{"gain_aug_db": 10, "time_shift_ms": 100, "encoder_layers": 12, "fusion": "cross_attention", "decoder_norm_position": "pre", "decoder_head_dim": 48, "decoder_qk_norm": false, "decoder_inner_norm": false, "decoder_cross_attention_every": 2, "decoder_tie_embeddings": true, "beta2": 0.999, "shampoo_beta": 0.95, "eps": 1e-08}
Rows from block 5 of the audio encoder of a small audio captioner, named by matrix and row number. Rows with one number within an expert belong to one neuron, the router's apart. Each number is 500 + 25 x the weight over its row's rms, rounded and kept within 0 to 999. All counts start at 0. Numbers have three digits each.
Before each expert's rows are labels from the 100 clips, of 14976, where the router gives the expert most weight on average: "responds to" is what is common among them. Only what is clearly more common there than usual is listed. The data: struck, bounced, scraped and rolled objects made by modal synthesis.
# router: router (encoder.blocks.5.mlp.router.weight, 16x256, trained with AdamW), inputs 128-255
# up: expert up (encoder.blocks.5.mlp.up, 16x128x256), inputs 128-255
# down: expert down (encoder.blocks.5.mlp.down, 16x256x128, transposed), outputs 128-255

# expert 8
responds to: large; clamped rod
router.8:525514473460500508485515499476478498459485508497517501501500485464467507492476484505502495532538517508539542538519519508512485502494486522443487516460488493484518543493486510459515497472506517474480486507470533514487501532484495540503497534510504542440459506510495488489467492533476463506482530501505470502455484511474507489495536521466534503459540524470515454531523529518524534521491
up.0:468504499489505512497480490503477494469495534478472486548448454473504504487516519490505537565487485462526486463527528512505467480531473489512498476528500468456485500508491526513472543509542503523448528491495462492510487511516453530520490516501489528488493535480439555485473501491501486516484508542447501483472497495550462502536475542495495493485482479482531461511511502479476533486491
down.0:486526499491511456476495484452500494492515529500474483534471504469506477503452515467505528534509470507513505532515544415519463481520490521480534459484505491522481475480496529526539506492476551492497518502459485482492493556497495514497471468484471522534499467540504443509539499522499496514530463509497500492477496475513478501505504528524487492538499514507504502520538522504486555497487
up.1:539475543502482528528530494519488521501550503527504500490498530508502496458516470485488494510557494464479480482490516552459536500515462511521538521481447484511510456470521500484473510477502489466480541520460518476515530459511497484487535466509502494515457493515430516490500480539510446542517509471461499500497464522490482502469529490486483515554457507492532528490495496493507519506502
down.1:487517463484497462479485523485540459517473540464504486499466478450505535517507512486498470527492482474507502529536500482475514483472479525462459492510530502491502494493501515511465541478480532505474511507526493526503489492510502511534491520513470517523517439489514510431522519502536566478483511519506528517489532453464473538520497500514508492479511453489500501479463472479504499509506

# expert 10
responds to: steel-like damping; white noise
router.10:538526488462527532498502496498468507475504493449500483481466479535505516551515553504502496560521546468539508470500507505476509457488499549483492490463512514487527529498487507480491492481512510484501502505503500502488495490521499524522481514535506542489490508498470506501469512494478517518491538510506481490505505526536483522495523524472525497484536484473476505525498473527539518529518
up.0:527455504527498475523489469522520475464551522545523459517518509467531463510477558493502449470506487462465459493461483502518459479513519521518502528482476451490512479489483482490487503548514495503491500490514487555459513503475466578486494508499545483519518481541508507505514451502462478460503520532498469487525500472506495492523501502491505534477510509515529526507522483515511433460491
down.0:488478488484500446461531469478506466538511461482462528529513507479512547471508511444454468465502487495494538519512500488485438478533520506503515484494527534487554495555506510491520514549545511493501496509470519489510460485497506528487505513524532457482496497500486482505515486502514505510536497466528473495507503505484524535508520487482525492466459497485543508460482525534466502492470
up.1:520499526489480472505475505505501496499505481451471572533494476499438507478536488469497512503464516490491528497503543497504474508510488499531507534466514517491473496488517556543510454495496507492516525512489457461513523470470465489491492475477480524454497497481480513485525485514511521524508464525449490553517487489480521495532450548483480512547461486507521498518503500489517472530505
down.1:496488523519474477506515467531491452493499525525457476542483470495505485492477511529540524524547495472516535430505477514502495519468491511476525528494525505536477530493496472477480446484504451525507497503476535509503520509527449492495531497489512493472492470494510445498468494481497494544483505494482479484509500558507465538466548496504503482543517501468526518506506492503490531460488

# expert 13
responds to: steel-like damping; membrane; shape: string
router.13:496495503488501470473513529546501503510544495486507542483524519468482526512520487504491527491491465520470509502495495486508510453472550491501488514539467466510503498527529516499472503503492487513486492472487496497485519534457507506523485454490501501492507533484523476408542502494487483472518457487500498518522544530558546489507503477515433517478474466512475498504518483528492493504531
up.0:481480511472485485487504501442479493490485533508480527499506444487459472499494491535514454503460523467494490537465491493464474520495501509513481488484502489495494467506488517473509481505522533461499471485515491510463563513513530516518457474468507479510491503553497543480489482536536489484459505526524567511516514516488455537497477544493509474493513479473475505510553537490459557510472
down.0:490493450466513479437527490485504449480517474495460507485503506537478485482503508522545482465492500526503481500487522553556504506521516512492524509536557490549475478484498485521517500513458502461507452484495480464511468513466515512499510508504468490512465484467502527511534481507524480492526485465502465485510458499522479551453490477537542555474539490514497513531503501513522478491469
up.1:513465502554496515489499525529507485502531473495515496464493485562465497503513466499430518499530491490471540514511496495526476499529552488520533487513507516516489540530509542478479534475509547489488515547483517521478513461459480510524510477494535535524514484513504489484532521495493520524466477473488447507524518507511519570482496523530486496491440488500540487512488499509491493490454
down.1:508521541473503499529529529494491539487473499509526530509538507527529518507496488472496490509517523475513523505505517451537476496481519486447478483535470486537445522472516464502532492515506484479503512534499518541514519544456493450448535513506472494475524506499478443526476456550506452469490513542485475529504485514506529530497508493450480558488535536432519513467556503482489508465458

# expert 2
responds to: small; round plate
router.2:488534537517529476498474514496514473525514487491499494490503540506461492481571436538490492489504452540471515494512479487480521511492484453491461489517497517470500516514506517549544490497500529506526517499511523498497493493462502510488547542506485484500469508528556496457497496497520508469524505501537550521486465540541488499485535484527508474552539508541475540492470534478484513438512
up.0:492560501488526537488501469507512507496507486457545496485545495500512501490505470495481481489515478529507470473539515470560499532524474491521481495483510486522504514539480466490514495452501485537515514526493471460486507474493486458498486466494477497503482494500490566531534503501548441493484471448471489527490521493482464476500492505518503517531485556514512473486495510518490475507497
down.0:521445510502515516514511546513507517526442526522533461524526443512486495502495499507466522516517533504479509483474496535489484530531507495547477442535498509483477503519515508546471512515499552481500496502512511495509517493536501508498480512539545489478483476475522532507534534442453476507479461498506476478489458555511507512487510498523490473502487485501496434473555482501485504507525
up.1:494546474514512475507479468539489480470513480495549506519532535548475568472539493526480539539502510489477462484513490510507469518533550490483460482500492467526522557517487498496517501502488495497490509527523497468500532506503547546502533501586501452486518462493522474462463489471470497455481492527501488480525525520483514473531516508510481503470492497535494452515480527529509493484469
down.1:516536503499499518551489507479497493502489515501449511473465477490527475488551505494449518484483514535488483466522454487503473533519450492484489526433492512470517518530498537475529502485550486488484517517529518512480530509536500496533503463479486528490511525526481519532528506502495484487511471451472488558500510514474502500491472496468491478472504520487514452468495502494500558504507